config.toml
crop_scale_min = 1
horizontal_flip = false
batch_size = 128
epochs = 13.8
warmup_steps = 110
weight_decay = 0.0
Rows from block 9 of a small image classifier, named by matrix and row number. Rows with one number belong to one neuron. Each number is 500 + 25 x the weight over its row's rms, rounded and kept within 0 to 999. All counts start at 0. Numbers have three digits each. After the name is the row's rms in percent of the matrix's.
After each neuron's rows are labels from the 100 images, of 14976, where the neuron reaches its highest value: "colour at peak" is the nearest of a few named colours to the mean colour under the peak; "peak on" is the class under the peak. Only what is clearly more common there than usual is listed. The data: drawn small creatures on textured ground. In brackets: how many of the 100.
# fc1: MLP up (model.blocks.9.mlp.fc1.weight, 512x128), inputs 0-127
# fc2: MLP down (model.blocks.9.mlp.fc2.weight, 128x512, transposed), outputs 0-127

fc1.74 079:512535480540498461496492519518486519522473491494533520500481512503510516529508456513535508456549512471485449497506495507521480521523494512489531501479494521479441519466523544494493497544483523499500495545476477504483502477524498518463587461534512558456463514507505474487489538484468538480523524522500513461513484522505506468504482486490521488535490512536499503484472515531481483532514
fc2.74 078:524499511490510516476494528491516507481491462539507514472536477481493528561523514459498524529520506511505500528438479515477490491516526496500541531509485554482516457545490521486500483484520545447533465482471535539522534485511469463452526537494512504483497464517494483477479463498499490527473528464498493525534491512502517483464534508519500486550491471485499510473496458490498477457511
colour at peak: yellow (90)
peak on: body (100)

fc1.432 094:482521500476469465529476514547531471532514460494478485544488527466548507490519513472505507491509503509518503515507511528524519462472494512506484514495491490522494513511501517502547431482510511526531537497509455474471478471553499526526465480519503497498517536456438520521483494529490487494464537453485473485482512517515498517515478502501488513485497518463561490491463505445517495470465
fc2.432 091:499482515534542516446480520480491537461489527508481434529515571478502517508528498521481497481491490500504500509494508493525498541527509483487505487506460496512493516555480531507442520536493534489483467507510497475506505478503486530455476504477450458491461495522464514492460495475482488476514521532513487478525510492493502466500493475486455515504506479548462497503536514467519528496560
colour at peak: orange (72)
peak on: body (100)

fc1.152 097:490549490493531493477526546520565502503527516479513461511489534536458515532484476483488472526441497466498486524481541521479482466500517500459532508499493505515469490521509523444483513520487527487516521495497516478463469486528511444474453509528511523471511430494476484498536487488492531485492493494475490505470535506475471490480473516489512494540507538535512529502463502482484493505479
fc2.152 096:504504541485487486513484465517522470512468521500499495482504486514486467528475549481500519488472466491527528485513486535478471515514487487536487513512515514507535515482489506487498533469444553528531497484514462476493532462499547530500518535471515467511516490515476499514495546544480466523558518478478488492523500489521533513533556494479443515502474443507501499557466489480510516517488
colour at peak: green (100)
peak on: body (100)

fc1.243 091:479502485512487526518498470522504487542456533494516482511535531472514504466498496486513477509504477518491458521480500516507534510495514535547489499477521466481495505527449505507484491495474528516474522474451516514495511495457479491521492495478494452512496488503530489558483517517469543516490488520476472448443500515487560448526442494489531483537553447505488511497494497508517538496513
fc2.243 089:476496500485500503503528504488455507435533515506511485492476469543533500494511524497516444526511515497493526516504517479505489511511463514503466462488484515480524463487479507471494466535535485502538503499523519511514481529525510518486485478505497506471485510485484515447491464504538460500448454527497457513511518483536477496507559528442487492496512576498524519506522514514492529440474
colour at peak: green (97)
peak on: body (92)

fc1.471 099:510540482543481508467450486541476476495516480568526517534470559491505514507530488498504524497517476516517491463503551516486497468546474454462526551506491510509494507492521474493464502491477530520489468493487529515498485485505507513491494500487466517475475503460481512516546492483519523441539514516516500523496446477480484475469491524512484530518506516469506471499498513501483482442540
fc2.471 101:526479500472485477548535480520506450476503471542472474520492463519469500495469531521494494514511523529501494479527525540486491509510502520520519470481526522518486522523476509491471520470545514501468478536507453502501557492500516525462454539474492455500541461534534493470516453487481476516462526484504486480511523490519476523531505495554534468469509525490486520471491526520506523477518
colour at peak: grey (49)
peak on: body (69)

fc1.383 094:505481480494512491527506481507471449502479488499535500540486510479441483465479485493519508503522465524461522485464524499484486509508513524501508505506466515451491473506510471479453502455479484478521477526541485519487484488543563480524499501521492451500519503484521470503506501544508511547449554541536528474467458507481516447471497506546465502506487500516484516480493496543482508511491
fc2.383 096:513481475487514479484485487489475500482503499537492529467513532502493534479462561537480459470503515524519496550514466482537521501513483485504524524504504490502455448524504482470509477471497513487487509508490554527501494468537494496462492498474504562550494527480548440497497505505496497503514467514488448515535532511498468553482491526485547461523496524515524504503496510495460526492526
colour at peak: yellow (92)
peak on: body (100)

fc1.251 062:500526557469511530508502470495519534504518519525498513528496488475443516472495470523472518487497473486452460469484472480531466543501482500499467556473498487498524526521496534483476469542504529523520506517477455514537523497514538492515512488481493493505490512471481523482501550493493534532533496466508509509512493453483478467470473518512487543506551493520533451492525511471494502489450
fc2.251 086:521518484479520519473485481469492500483459494498497502528542535480524509494483514514486499479469481540523445520464509548488517480490482490533530533476548521515481518512496532498468515539524490524502485465525500515532496498483524527482476487474482511526476554470492493532549473486490514454478460463500510479513473475550496517547504461525462455518482504479507521510473472480467533467473
colour at peak: orange (45)
peak on: limb or head (75)

fc1.242 116:485525503468523522470553503542519503468460457505473476506538467474446485502513502501520507465443493504483506460462490515482467522509518505493499512537485445516481470467492481485503503516515499518493528527512471482474509546542540521494533457496509524460497501534456505463505543553499495524513451485473467520492452524505485481472468535505503515503498523489497497505493501511477511522478
fc2.242 123:513522539546462512499513548502526478490508467482518468485527495478489507506565495483486525508458481468511474500508495471539486529539492495502526486523480490527475517499501468504445485511506549528488490453480506457490434506552499514484529486509504467526501467551456476504496473508487480491508508483530515492513515497555458484509511518524486491542506496537473459534497483495497472487469
colour at peak: green (100)
peak on: body (99)

fc1.214 082:500520508494483497501497486523504490484488480535488467534560543563555510461502487500503491474493487509480525494481528503470480475528509463526496472504570476487445514479519522450518493445494471532495488499498501478538503485514525493526464500502486515476504494442520502523475510522524506494485526516470465494514542492493458485493481519514440550509484485496516475480539487502525499462523
fc2.214 091:510504537497496492511509490475478487490486471508512535490487485482505517480495507553519556473505425530467485539511450493494506496476519513526495501511483520515514527501490514562462475457479524519483480525513492474543564516519487509485482500496500473519503536525507479473524530492497487481502499478483482503506527448501451542494538528489515515531523484490519515541499455438507534493538
colour at peak: orange (86)
peak on: body (100)

fc1.323 081:555463516517529517514504466498460482485537476474526450487510492511553506476494498463505465502546499547515532499530486498465492491502498524490523496503489465486545490482501534513521489470526503454522469480472491464497494497486463531488492449521459504539495473506517474484541507505528495548504502527532537489527482480511546458501471531507467528507492481517472515517522494485500474510445
fc2.323 081:504516479520484500533509542505530503521492506466485543483453470495454537487537497476493522465494484463526504521548508516487534437494505546511545522470541510477514475506495514535501543477519515502516525513494531518548492469504516462512508458492506543474452515467491484472513465484480489501533512477519533487475510493530473533479544513501507518500522482537509475540461487481474485500490
colour at peak: orange (73)
peak on: body (100)

fc1.124 091:543516517515469449475510502483457499444503480477479511496514520493542532471504495535498457521523468493471549497512476480505495467504483546485535543495481506542489508482490499530442511530452500469530482483508507524499480469551463494486478531474495480504486482479501511510501466499525491512492507510493479487440494555425508516485525517512507484532501525516477486487512495506476520488459
fc2.124 093:447518468489497543469493477513523535538526525508523481530513472527464518447484477502476500503449497493497527493499504504492466480542434487510507481426505550485539520543500486486516503524490493512469484515485518533486532526501539544485486496519494502472518538521499483513481515490507529464538542487484518535495463511515523486493513507520478467512519511497482447515525499527539528510507
colour at peak: orange (76)
peak on: body (100)

fc1.149 080:519459555502518523481529487481504472495496484470535470507535487485520461495439486482495479546505485529495466543565526464466495489532509503475547511503490511507490469482485521471552481494494526512474513486487463489500463516523538481551517514482520501483517480500518525503551467499492486514511508526508539501457522489466469463506509479474487501539511490528496526522513495544468470516476
fc2.149 091:487514448445513512494503501528519512496532494507491534487459475514513517468537515530517486484496521461524514524473490522520435490512521487488521509528488529561473519532500522497478531526511486485557519510504511513497514457468525536494435486486465521503479506530464462505480506538463547501481458512458478522500474500506498493486490539541472485485481522527483496512474503505522541487521
colour at peak: yellow (84)
peak on: body (87)

fc1.438 073:450522500526477519458505455489513495499489465499441511497487525520445492487497460463575533485522506516475528502461504526485543508501485539488523485468499485497519520500497498525477484519476548461536519475498502497450511514512486508490492531559548484520498522461514476487511507504495532521486476498496491512494511462515529491492469494569495492463489488511548485508502491464474483501483
fc2.438 081:506506482517518482504498484502489505498479481483532500485495520516534522528542530540485540519467479471505502492483517476538490460500519471494479516505531534525475453467525462510481481473454470481494456490504513527535492481504478501508509444539508476492476462509509542529537480478466466470518453522495479474513452509450484468538534489460496504507473514533473525507489540529495459488478
colour at peak: brown (99)
peak on: body (97)

fc1.78 110:474531462443526521469500455519506504540507472550479530496531507466518488549467508469490522490509486478470491512489539529525514497557532500461507490492477511457493527495491471523462480526501502467470495515464467504473503491538491506477515495510535476522507505555462475493512480478480509525520517526518473474497475538471489487485457495511464512524558515497482461477478501507474512535501
fc2.78 101:513528519512479474465531483463501459464523471541450467492455486516463533531516547514469488470497471523509523500491522514496483484469490504470513503537514485454529468487510533462506499468442512496476536490530524508524487504500511516502527493526481550511440501502494497526522516509517470484466477455504498492504469502510477479498556536503485517503471535553485496461511513490471495487496
colour at peak: green (100)
peak on: body (99)

fc1.365 093:513509468443451527512509482485503515497512502482520551463412505466498498474512558550503522506492521458490500524509523446507547507531525493494521484490517497495469480493506470477467490495528515467539508482467538506490508502521514496481500513530479453516517518498496500500489546508481481558475521541502502518496496480465490479510500477506500506515537480512464544469521540474496508525483
fc2.365 086:518490514566548477514511487555507506477520528478510481530502507522485470484514483458496487551514492528540465551505527492492492513497477551473470489535514508485533465492499496496497471496455455498519503505494483499493506544523471471508525508486503575507501459475496474503510463489540537500479438516530491496527485481513512520536505489512521499496480476489504444490490518504475507542526
colour at peak: grey (68)
peak on: body (85)

fc1.489 108:479481462505444507517476499525481516530499483517521486531504549486474517519504452544505544484530495500513530497480472549489526493543512441468483487553497520494493489503472472494473521519491505519491496521528478519540484511513481457485540534505483494533520527519506471501468493521453465517505492556528523519517513512502496486476499572517519517484528515517520458506477538512477467490484
fc2.489 102:526515532484519526539442441509526477459449470472514498496479505528465517499498500521489499471502481474524515534517512498469490472512504461463493526496500510479478467535512553541515563493514497501496480519429499504479526500458487506513477492510518461473539494497471475494518517505521515452499493547485492507466500493532535514496528497511534480496501470510503504513517530492471494447535
colour at peak: grey (85)
peak on: body (65); limb or head (28)

fc1.249 092:474481487508501538480477497513476471493530515494502493483501497467509526493515530494471497502489517504514483456507525522549542520534482507522494467532514496565455467449509517478458523533493543439518480514505466497508481505485497516500474508488560504465522540440488536461524491509518462494503473520516485503514549500488533470490533533500486512505539492509521505499509485495482555486457
fc2.249 095:527517461516489468502516484511520498451484499508525492475518461474511512472506483476540466465533535516490521491498465527499523520503485492501479508499503510478555527475455487482505484503473493483524465472502527460498508480521532459551497557532472481519511488525465520485483460493528500516493470494471503541502499467549500479539505462472516506467478527486516492536496471494516547528565
colour at peak: grey (52)
peak on: body (36)

fc1.504 091:529502508491503476543442516518497542529513511479484519559501493480549507466534499530522513498507541508474481473480508524486505507492498499493493514541519539494542495493463531513437465471536499471510515495517510462485503506487497519507533427517471523518488504489509519488512507525490513498494465462543470523525531526517502476490499491558543488526526502491536488494443505513483515453490
fc2.504 085:472461506501445506488522480519469471487475509468537500511476516523508483478500497470480507518470453498499515483509535462523509486466506532509515467488533523515473542492508525488480474522445485498526521527522479504545466503512481532493470518481534539474520456519521505555506449461558477515514478505499521476457513504493485485502511475508503494531506553557539499507506473499537505494480
colour at peak: grey (56); blue (44)
peak on: body (50)

fc1.299 086:483470503585483475521537489468465510509495554492491532486501526495504476496468483519482511498533507526484492477468460490510521509463472520469507498513492525511518471440503522530523506491451492461477508524495448489475484486517525537504474546500521522501480501448512540478504501500428473499512515488503497468475493479517488523506491473502512468513482469516486477485558468518487512524466
fc2.299 094:475521496451516491480506522519480463521489486474478466467475492473508483511531488499469479521520455532500477504461489489507456539540526433497526520478522475485477513529517451437471516513472486500549501510529514521485505525487478520452513504541519465486525484482538465484486508513501522508549525540483495509521492530496538470494506495502508522483542480514507525517472537462469489495492
colour at peak: brown (67)
peak on: limb or head (61)